{
  "model": "image captioner",
  "dataset": "rendered dice on a table",
  "train_examples": 145000,
  "image_size": 48,
  "crop_scale_min": 1,
  "horizontal_flip": true,
  "tokenizer": "char",
  "vocab_size": 28,
  "encoder_arch": "vit",
  "encoder_norm": "layernorm",
  "encoder_norm_position": "pre",
  "encoder_activation": "swiglu",
  "encoder_mlp_ratio": 3,
  "encoder_head_dim": 32,
  "encoder_fused_qkv": true,
  "encoder_bias": "all",
  "encoder_qk_norm": true,
  "encoder_layer_scale_init": 1.0,
  "encoder_parallel_block": true,
  "encoder_inner_norm": false,
  "encoder_patch_size": [6, 6],
  "encoder_layers": 6,
  "encoder_width": 384,
  "encoder_positions": "learned",
  "fusion": "prefix",
  "label_smoothing": 0.1,
  "decoder_width": 192,
  "decoder_layers": 8,
  "decoder_norm": "layernorm",
  "decoder_norm_position": "pre",
  "decoder_activation": "gelu",
  "decoder_mlp_ratio": 6,
  "decoder_head_dim": 32,
  "decoder_fused_qkv": true,
  "decoder_bias": "all",
  "decoder_qk_norm": true,
  "decoder_parallel_block": false,
  "decoder_inner_norm": false,
  "decoder_positions": "rope",
  "decoder_prefix_bidirectional": true,
  "decoder_connector": "mlp",
  "decoder_tie_embeddings": false,
  "init": "trunc_normal_002",
  "residual_init": "none",
  "optimizer": "soap",
  "beta2": 0.95,
  "learning_rate": 0.002,
  "beta1": 0.9,
  "shampoo_beta": 0.95,
  "eps": 1e-08,
  "precondition_frequency": 25,
  "max_precond_dim": 1024,
  "one_sided": false,
  "adamw_lr_other_params": 0.0018,
  "max_grad_norm": 5.0,
  "max_steps": 6700,
  "batch_size": 48,
  "epochs": 2.2,
  "lr_schedule": "cosine",
  "final_lr_fraction": 0.01,
  "warmup_steps": 330,
  "weight_decay": 0.3,
  "adamw_weight_decay_other_params": 0.01
}
Rows from block 2 of the image encoder of a small image captioner, named by matrix and row number. Rows with one number belong to one neuron. Each number is 128 + 24 x the weight over its row's rms, rounded and kept within 0 to 255. All counts start at 0. Numbers have three digits each. After the name is the row's rms in percent of the matrix's.
After each neuron's rows are labels from the 100 images, of 14976, where the neuron reaches its largest size: "peak on" is the class under the peak; "responds to" is what is common among them. Only what is clearly more common there than usual is listed. The data: rendered dice on a table.
# gate: MLP gate (encoder.blocks.2.mlp.gate.weight, 1152x384), inputs 64-127
# fc1: MLP up (encoder.blocks.2.mlp.fc1.weight, 1152x384), inputs 64-127
# fc2: MLP down (encoder.blocks.2.mlp.fc2.weight, 384x1152, transposed), outputs 64-127

gate.595 098:110114128148112146119145138130200133121104140129117127119109124160121121162133094158117103115134146160140117170117096157115143106174126092071156108123116147140154108130091096139136131148164090
fc1.595 108:153119108141150155135128109155151157117150096122093130153098119116153115142100108107136133152116081141081135125135119116124122123091129093119155099197157159151130129090126137134148113145143137
fc2.595 106:153100086096153121133121154106179133155098177147142145093128172154132151116163117115119129090151153121154121140128143142154129140167141100128118121152121130144116141159120138143140118144114143
peak on: die with four on top; die with six on top
responds to: blue die; purple die

gate.256 099:116163145104118174092118153118188102114118145094121136130162145145117155116155137098085142130111105140120115132088131106121139109114072109138157125137106094111135129176164112149181125108138113
fc1.256 090:145108178119155070119168149129093137135091131104119086106135111138145128129114111123123162150145118146102150112096143129129105077120119115164105124127117116159093131138125152170109178111128131
fc2.256 097:128159165127127135076117084168122138150205117128110107161124106130125118082097110124079152128153160123127163136105139184186114146141097099103145096099114153115103148079107153097127140156146142
peak on: die with six on top; die with five on top
responds to: red die; brown die

gate.361 102:109141089125150170148110126130138163094145104104114135132167115140120108061120105152181114126147119138109133148122137136143110095092184116147143128149154118148105155098157149174157118141140146
fc1.361 105:074104105103097113097136121157120122092113115116131123144120117101158139192162103124128162148145118130134093146130169149124182138132111149127119107123146123103122124159111145142094110084142127
fc2.361 102:124118094145175126130129110168084115122150133155138127137128176095128105137128146131133151084148124122098112152153132158142185119129151147152117138151101148113196074171143138101128142134137167
peak on: die with five on top
responds to: black die

gate.552 096:139081096096141123147134161159120132089118112125117120164117148139157106172127107109108101156083103148110121152149131147135120122102106144143138088158098126101139103135110135138146118103143090
fc1.552 090:101145113108141076148132115098112139091130178136097114109138114127067163117148098077124140132127097153131125128102120141136156147091147079142161175144136089108133116179087132138119120119138114
fc2.552 091:090128157103153128135163161115126102105139125106127110139100095152148114161135121117171124128079173145113100111134122129099150123160147174154121156161145149119107145112069110133091163143133144
peak on: die with three on top
responds to: white die; grey die

gate.38 103:079115099113121149152124085176149129127157116126114185114163124097158132158148169125116117104190125098145146125134111130102109117116147092103113126163103116094120104136120111105122107150137145
fc1.38 115:165097156088169133116109115100099162166098137154119137161127059155133107133130118113118149135105101134143153112130144101108132119106125132138115123130132114081124141117088127114126165119125141
fc2.38 118:112166129123149165141118131119132123129107121120139125109142157142143104125111143152140107116146125119141121121087105127095138128160124145094103132128137130135163100128136078110107121138158136
peak on: die with four on top
responds to: teal die

gate.677 099:065076127135123127110155131098134116123124087126128128152106101117132085110138108162136103128116122076129143164134111137157149149139122137119125108139157145064123140127138124148140128125142126
fc1.677 096:097131129109133130133100153108162143083129162131111144155159119110140141129128132146186123181125135119167153111109139066166158156118138112143106103133149149081126118161144133158130140112154126
fc2.677 096:137128145130157114130186138136134105131137149078086122133115129142101144132116089081102080106105152082148119151110077104123137132125141097136144097119167112080100147129151128149127122105123145
peak on: die with five on top; die with six on top
responds to: six on top; purple die; red die

gate.724 093:111169061138146151124123137123165124129115118107091116119176151109142133102152167104092140141134100102155109103132105098112144137135124098185131149158153143153122178147106124159129147103173135
fc1.724 094:120079187153140132129121140129109166145105131172197131119119137107140145148135135134108140106128110138121086132148133129117111071117130162104085145164153076139139128176101098103149122140130142
fc2.724 095:128162123100178146129101124156087120113135139098119104141130156156143117098089156162101130112157108123131132113071130141132109140131142134116116087165124149118125128128139132132093113123180169
peak on: die with three on top; die with one on top
responds to: blue die

gate.179 099:120144097119127070181117151150125085104113106113128163105105135113111155114156120094137094125116121119125142132135105086124111186135125127105102100129133128185104110078105096108092133146126144
fc1.179 100:154143097159128108124129119133152156153120175132112118169149075096159096108142149113135110144122133136131156088118123126114158106112110101129092137109104124086109160092140116090123114129139099
fc2.179 097:121148153119113174109126148115169130102165145138116100177173107119124095123093131139088107147148127126104114115121159155154128117132099078180111097175084103120074112139144092165111140176151124
peak on: die with five on top
responds to: black die

gate.130 099:076117146145149115082137154152136119101104096114153100102145166138107140118173126124104099120125145113177124091109125137157095125102092125148151130140118125148168086155070106116115150119115120
fc1.130 092:156164153170104082116133143159121128148104120127135125125045082104102174153134152148093102151095097097110106132175184077118161098145140126101136108079118102136092083108128130167075121134132134
fc2.130 108:119142126090123136161144112143100144128102108131144172129150163156123142120114110157135115082110148189122106086117136107148142128145140148163137148122145192144101145141112128137135086158136153
peak on: die with three on top
responds to: teal die

gate.621 101:138138144111176153096146099170157104088124153133112134124167120110100176116166128126123104142148139144168140111123130112183098108092158109139161133134134123167166155156133192154156161097107117
fc1.621 103:111148139145123125157113098117136156160154176093080095139151109131146048089132139132148132137158136182134122115114111138131111173104093103152116109123107116129109114154147122109104141111143103
fc2.621 098:091155137158081139148163145144160100127091196163129104169133128130117120155133106099155109102121126130119121114142120147105136082102122097094124173127099110127122122139086133157164114138104112
peak on: die with two on top
responds to: black die

gate.4 085:150123145119114138172132113125117136146091144126143101140168104112138115087125188136095096143138142139190140124133150148080089142103124091134088135159121103111105114161134179138130148121126163
fc1.4 088:100120095108087123137126195101110167149114135086173099120165126152085121128170123153107127143120115148159106135084137139106110115159146148109092140149138120140120140131150163113147155169126122
fc2.4 100:106143159129108131099155173131168142126134155138127157128105116077152146092105142104118125123153092148124122145097169122166126126114075141098137095153124158145104129134126104153149129108136131
peak on: die with three on top; die with five on top
responds to: brown die

gate.416 098:143153141182116111130099135108058156124114162116112147146112113124105101115101130159124166144120137149131079120091102094138137137115116125123103187098154156134142134128127102090112108124132126
fc1.416 094:135121145153096137149121126134117122141136108154119155103111148123162098112141105153142121137129109078137148115118089158123127119166150128132136141158096117101147132068160192127093119173149078
fc2.416 094:109119110118078137149163110099095100115141146131126125127079134152164088105088136161113118135135123142111135134108098125146149141151115164168156154152161181155122129093111127142096134116084124
peak on: die with three on top
responds to: black die

gate.240 104:130171117097091102154163132135113129178140150117171129097124171124139114121129148131183121108125112118126087125125136123162152157114121166108138122132124155117165160135117155143148108162176158
fc1.240 101:136149148109132138121118113056171141145108131097136116101161099107110153121132151097133121134141172146108139140140113147119092115104108152111107135170113136110132133185129129090141128137148128
fc2.240 099:116154104113137123151141163130132080156123125118124118115133129107088136129155132106116107140098143087103160166127148097139130127076178151143144135096093163109114133099135144136128115146124121
peak on: die with three on top; die with six on top
responds to: grey die

gate.574 102:134130137173146141108102120116070101142109120126099109129132158113112158116137100147146142167147144111167175124128107105131142044106125104116158122156127122118124102141133152101137170130103152
fc1.574 106:121147125146143139098133141091133145100165156160078132105135133112075111141107161100106110115115144137134132162126119124127093148143113152122154144120175100109153107127085119130124146107164118
fc2.574 107:101086151121136145141109102160121120109179142135098098097165099139166135155136157094076119077097128083094108161114089136151093130128107117143100148139127122107096100143104113150136138130126116
peak on: die with one on top
responds to: brown die

gate.257 092:145155103159124128118123105084120138099139119123117128103148183141128124101134136119149131144147110147097133096100135177141137110147141146169110126169075085121162120143146148118130173110116140
fc1.257 094:168133158115104154134149114141171132135134137126094112137158124105154155145153120106109131089065170166131124122134134121129090104135135131129155113135165163132139156109120118199157094165107156
fc2.257 104:123129138132133118114141059147087118098180111147161120174122158151107125129137133144128124136115105179138127101098151183114111124132149095175145119148125118147156115126155139136111173169127137
peak on: die with two on top; die with one on top
responds to: brown die

gate.118 095:114133130100144161102153087092140117138170071135168087185149128120133119096139098123150139101111104138130113135099125131144161133110131152131102098144114100139168130140166117110153081123113153
fc1.118 087:174151179125165116119113122107142097154122095140162129149130126147134067142178187147129160129122187133149122135124160172097105131113141146092134127145109120137087128088140146132098133156110144
fc2.118 097:158171095133148103130125123163122123068175094144110119121129154148143132137189129109141108186107105111108141131135133161128107098136148070116094138149111101099074165126086106133143152134116080
peak on: die with five on top
responds to: red die; black die

gate.7 106:118131139124068124110123120137128134096123129138101128121183131105144115114136150150159109100124148134100111138171181130140084176088149148136099127154114147151130119114127092080132133105141131
fc1.7 104:101127138104139121070160126148136127136133159062127120145149142167137158059117107149146100136128160054148144143107085155100155142123105177116155136141117119106134046092144164152130151157116071
fc2.7 106:123138167126107122117125135165101132113126143137121104133159138136146109149162133147118170136079161136181112126139137143115091135137152162155200148101161130161093130187075140129126149118098108
peak on: die with five on top; die with three on top
responds to: grey die

gate.200 096:139121137162113104127129088086129169137097116127149084132133071109130139111113151095121091122143139144139119138150149140150130133145154147132135103099130135137102153148139124149111140111125117
fc1.200 101:107157122139116109142104119069130164116136158111139091141092081130118169152147085089126097130115144112144152180113127145127141156143089129119132127159149124113100160153148114137127140115126163
fc2.200 103:110140099150105162141112127156140090120138111129149139156153152132143131088093142104138168118140111150143120108115153166079105159115081105108129116135091144120139138115168128126149113093160134
peak on: die with five on top; die with four on top
responds to: grey die; white die

gate.726 098:090097163150134174128111159127197092144115124147102110123183097193133128092131120148092098171183124137122137118130143160142125116112131105104132125160151149147143127113105084147168146110141137
fc1.726 099:156099142132118118146110096085131113136105132113142142098124154114126138140076119117153133099135131137153133094102143143102096157098132090137130086137155149107142118105117099105158143115112158
fc2.726 098:111102137129136100128097154111136142139135112139134114126118116104158091116126127171144112191134149103095098162146184160098157173113131108167126148122131121098096092119165106120110159118099121
peak on: die with three on top; die with one on top
responds to: grey die

gate.721 090:143158101115079160128112147128135129155155112142137118109123130128178102149136131144108170116120121088152140133148144122128113120140095124091118096143154152076112147091093119076124136102095143
fc1.721 092:150132115077155115154098082165147154101095153140113129100133120152153113105125141133139126119135105117102170141128163132144109163131059117104093178183138133098059128132119151114105156137118128
fc2.721 099:104148100172115150097149107117124073123124102142098113120132100086108120109075114132108134100127152139123123203108108147138126136140175110124113092090095124129114117130111099137116104108131151
peak on: die with four on top; die with one on top
responds to: white die

gate.725 100:158131085129135141164110122088122114078077116164171149114159110141136151098154064118143137169120105110145083069149108144163138133104146146166112149068105114121161119112157166150181136121137143
fc1.725 098:137101116122147181111184130137157130145142118136111074101126129162118150124119105160127149096148163148163117156174126138124084182174089113136168129172143143130101169141154118117099155140129097
fc2.725 104:151141147117168104091148088157102142121140085140113137156127159134159152117182151112159155129143073117122163118101086127153129148114121155121144145105120165163151137111159136168119114117102158
peak on: die with one on top; die with three on top
responds to: yellow die; white die

gate.572 103:135155102128118118103170124128152085103073138150140103103120138148118154164146107107119112124126112100113113155182133169110090140142118119154142173130137133122143116109149105112139136123153062
fc1.572 096:130132130131097142139149143152106134108105133101122142105150135122106097138091097134100107119122144133121142119142117140109124086116147101160148069089126104094125166151095117151165141137136134
fc2.572 102:094123142136113098136112169100137093098078151081135078116110079105122124140138091107131111143134132139150171110155129132122111138139126176155170152151145156137121120089123121122076148103116133
peak on: die with four on top
responds to: yellow die

gate.80 088:121185069120107138130134102156149141167096120110122102078104114103110105137086131127124143105137140141137146130125130151176144126084118126138136136143120133151160164075070128116129147142107085
fc1.80 091:089151094094124123147136139104149146164112170123102070077092123149116106096112084118182152146125144160126127103099106165137136149091177131148148128135120138181155118127093145109138141139139149
fc2.80 095:115107157137103079119115108144140111147107135106118116111107120113144148141118095107148131123143153096092134118170138146141119159114130153137134122132102135133142118113136154050139112140100088
peak on: die with five on top; die with six on top
responds to: purple die

gate.117 093:075093119146127151083184147073125090094095122134116102170150151130134123109127120130156109164122118087118147135130125122143118154154098164111189117153152166101146147158182123156147132133128154
fc1.117 095:143159181095171128137076120146138143108111147121100131134168131128113146136133111134168077127144168129100142148107140074145172133125130139134125125137155110092123138179156151155118144130140150
fc2.117 101:144116141104167131148178135146116120113148130109153122127164097147144135101132124113112099146096141101143139139089064106129119145128170106117127095116173162107156116121110124137109117112103124
peak on: die with five on top
responds to: five on top; red die; purple die

gate.751 100:127087148155126179178114156150140094101121196114132115157169113161133136145129132132108107146172094135125095128147123146175136158156116161135121161131152148095096106126131129108137118114128155
fc1.751 097:120152147140132152140149159144140123108148094140136145144146103177126141128166122111125096140159113173158111126098152117128096167116127115109165173135135171121112152107111107131167119148118127
fc2.751 098:147121094175114152113132150119094140143116108167130158144160154129184127117138138133157117107157136123099111103108136089108099157121132076102128126126110153095115178150141111110145130107116144
peak on: die with five on top; die with three on top
responds to: five on top

gate.498 095:145138109154124126141135109124122115111174116150139175105141119115167156163125152132168094122126168134167150092126093138143144128106138112136096137099091115186103140151138180171173122136169086
fc1.498 100:144131131154140120133122103155136126077130126135119196108165136103096128108118124122183107144127125180127124143126127110144122152117118121111141130117085100135093116135098147120103088102142110
fc2.498 093:076105148163095101116144194126125191155103109106125141117138134162145093100088138117159113104103143160106103112157157156148131102124104129126184153128131112119118064117094125108176080117147139
peak on: die with two on top
responds to: black die

gate.576 104:162144084115170115160109107147130164135174145110092129129085162097125116110104147098109117126099126113163094135146134137156110161099140119128127101159151136160154120133114101180124125137134140
fc1.576 103:063132135111104096150146141175098148103114078101096140123081110150071156161120139162109130124133133137157116120130146116153147098110090154110141106148124158099137107148116132113121170154148121
fc2.576 108:128175165118127136144119127155121142176113114107116091121136103171097158074118161139140152085133127136157105140169139105162137113105092130189109155109157181112131126160124134116122116159140123
peak on: die with four on top
responds to: black die

gate.312 098:121106091179147084139109112142145112123130163135110097121150121144143148113156105091157104153130113111143126139152181106136141181171123156119139145109192125171093144145147147101098109141124116
fc1.312 097:157096119132118112131146119127120121131113094169155173093073117136112097142116082145131172146085107151117108158129112128140157155155115181120126093172079127168136107149150116109118158123133150
fc2.312 096:094128111150150131119117127103108092125099132113118124127119094162130127156122113130095134111158116128150141167128178105169147104119144109089117067144123123119143103128138126131159092065145189
peak on: die with one on top; die with three on top
responds to: black die

gate.339 108:121128167184069112113132136112152151113140178119097165160172149066117138112113151092085085165138109154112118145129111089099099131068134125145113137133133137132148140123153127129118134176099117
fc1.339 109:119109134110148150147143100140136153116163134092133084134093092116140130093100103130098119121132120134169114124149117118130092135103133137128108108154152133145102126140126122133134141110130171
fc2.339 112:133142121113122144186140130103123143126134125168164123131119082123169113129140107112129104143116153122106103169089114098164111127147119091160123120188111080132136130117139101130150159122133149
peak on: die with three on top
responds to: three on top

gate.710 103:110154158123146086115137094138132117098133126131142136119142131162120129130169126113153109175127153072148161158088137128107146139141115136167119089127156142121127162126142160155144118163124106
fc1.710 107:128162108080115146107091174169159123136130130123134127118150147142149148167145131135162136091156130150137149109152135102112057120125142125125135153117116113140128116080132137126160125100125130
fc2.710 106:135086160137093155088122112147119140131102147149128152118150131112113107155129152116144146137130098134156153118133126180106122119126148158132153162115155094162146117158120137113138121103112148
peak on: die with three on top; die with five on top
responds to: red die

gate.716 103:101101121087151161130146133137142152099137135159170118143117067116105128175105126122143135130112138124135093136129151154152092106067115140149114144153144137113148148158144131119132137116134197
fc1.716 104:085111098092171128122129155119144115095092123095128137148109157132186143092153130157102134134136149088124167137105150151162136135181130126139137112129122136105129152117154142164149189151146143
fc2.716 107:141152114149120103188121116134098094165120149144093143107103134126161123137169128123111168115113098146102142120113104099152139133153097141116129180149150138101126166111155161113088129090117108
peak on: die with four on top
responds to: black die; red die

gate.409 101:132142129121136150140124107108103116119108123092153145157110120142160098103179154103104133134123091088104127103141175130169099144117106100109145144144105131137148091158155117099146139151123144
fc1.409 102:124166150123122150097132135164148161144139123112119129085185104151126146142170169132086104111120165137076110119134178096117133096154117113109127140105150129171152143117143127131154111115099124
fc2.409 105:137155108151098108112113163096105143091141170129145136152138098126121167137152106144162124135133156126105148117102106135124130148128098123122151164159148101089160146140175089108100122153125133
peak on: die with five on top
responds to: red die

gate.369 106:135089134157099142127127145170113193123113102158134096133191105116111111145125129131124130132137136147110115118109089124145156154151139140143117111110129123149155114160174113160148133131140126
fc1.369 113:160090099123121177143121117184107120118114103140154125116181100141115085141126129128154117129127141103099143159132109128154137144127117142124121059109112118140129121146158115173120137124120123
fc2.369 107:146095128116140128134141114114119104149145117129126142141128135132118149112152145128138108052127115118166098158134128135134137104149166129118147132136153191106128133132118153170157093135100140
peak on: die with one on top
responds to: one on top; teal die

gate.156 099:090103108114126092137133113142124152170141137101125096082102105158153106139131115129112113149125137117148134125126125111134141138094156082105116125120114129116143135099135185150098152137146145
fc1.156 101:139123090109106104144094113135151085113138138153150117141101105135149163095130097137077147128081130130109121109108159142158139107153098157102081124146128110094096127135146133114120123126131108
fc2.156 095:100161128126101115174168131112151074097110139141090106120113161089141141100107146113153117151114172125139160133125110135117142131130115151098122107153108119095115172120160092139112131127083150
peak on: die with six on top
responds to: six on top; dice: three; grey die

gate.342 103:170111154114089142133164119126143146144108108087086145081140102115176119179124130137141158126124152084081104126150124137119102147128127129149150125107115106121149138107142114133108094131161089
fc1.342 107:114128141124149120108152093128130144158189150128143182121127187108113131122123125155140140085147162134152149119112119099128129127098099153122168093119162097077135118168111142094155084108147174
fc2.342 103:142166131105159156125106112110115160114154122120147109156157153150093158109100118117127125114084141129166088145163145086152128108111174130094151143143099108110158138099160143152145151130142158
peak on: die with four on top; die with five on top
responds to: pink die; white die

gate.253 107:140158168138149121106125122151161104150163201109111160109112097070119098123155117117140113132133117158168130125135125156087130163085136109127085140153138184121131139142109173130144120094118165
fc1.253 100:179113116132091131118099118110124124104109116162149096119135108093129110140119160111115107115131166134151143078128165087155102123133114110122134114131136067130119109168091104105170154141157139
fc2.253 098:106113104137124126158151152138144112117168146148155142122162126144146161160119104127146133135111115088104129101117174110094114128159092138159158119142075090152136162141162119079117134146120101
peak on: die with four on top
responds to: white die

gate.292 094:117105137086082129077137160172145134108080096094116135121129136130139139124163146165128132153097128121157153122145109125116118059155129140137086113112104107147131123146090144124141116120123103
fc1.292 090:126140113110110140117138172118104115140084156086097146122135149103128124112172099164160122128050137132142100155132096114138146119111148128103146122162172137120107132140099126113135106147103120
fc2.292 083:154122159136148106161150132149120119130125122140151120131107173137122141129204134139160107102148114119114112081131148123118089148123131121146128154130140134154103114094149097106156125136115131
peak on: die with three on top
responds to: red die

gate.34 098:087114131108122146148158112137121123110117104151138117169163174109107181107161116137149124184146119117150138105118085148181096112142136112147133108126120114127123140124126091080116121106150150
fc1.34 100:134133181124156130144155103149112142126111092127150192136105159110099116082185150162118109108156163126143163071121117123156097141135113124137137117120117150118091133123112124156132156159147121
fc2.34 102:143142130125148137144155161152117128130159073107145103155128102137175130102127123126124183101146138095149137140135112092119113106158126142150133078163094130119090130143160085123139145137131120
peak on: die with five on top
responds to: five on top

gate.711 106:145102131114102124135159121150141113077117138134066121178119166133138123124123105181137160118127132092121081135110131180111107141169101114121154119083167155129115137151141120133107126138103065
fc1.711 099:117156118107157110111122103119135097103110114099117138137129109134100120081132168101143078149147154131146128133096148129115129145099144162123128097132123164137134109115118132141170157131129125
fc2.711 101:142140103083132133143116099130102140158158120128149112134139123126137130135097118117187169140136163142166163121116131132120143161131148161080137140141164146114119151106162172086104147088133140
peak on: die with four on top; die with two on top
responds to: teal die

gate.588 104:137168143089133102124142167090113086141137182125084163087129145148152167139096154110114131126098161154146130166111177119101153116148122157129108142118106169069083161119103130170139151140125109
fc1.588 104:117131136133115122087171189131114145145151121147136171089111172068112155117175127140136148151140136107109120122139113130100158124138137149127107144148077112183111119146125107101101146122088134
fc2.588 107:136086148131124085110124138184114084131127116159134082095135132114092132125089148104118104125165149112154102146155153084157144134095130172105147103129152129086105152112157126140111117132142078
peak on: die with six on top
responds to: six on top; brown die

gate.72 097:131141124129145106119120145116112159115110139113130137115162164150093090125104120120142144151165116153121149132170127157145105121125149104157093134174097084109115125154177171119128194110136144
fc1.72 101:114146123146072152141128075129116108155127129137116122122122115116158144134151127104127147079064164126110080123123117123103123108132107144111178100110150162138127142100106102152135076173119116
fc2.72 103:107122155111130117119150083138100137051173132122161149182136141151100154139159093132129143141082095189138119141092126177141131140116193060133133106116157110154142135135137107153134176159129133
peak on: die with two on top; die with one on top
responds to: brown die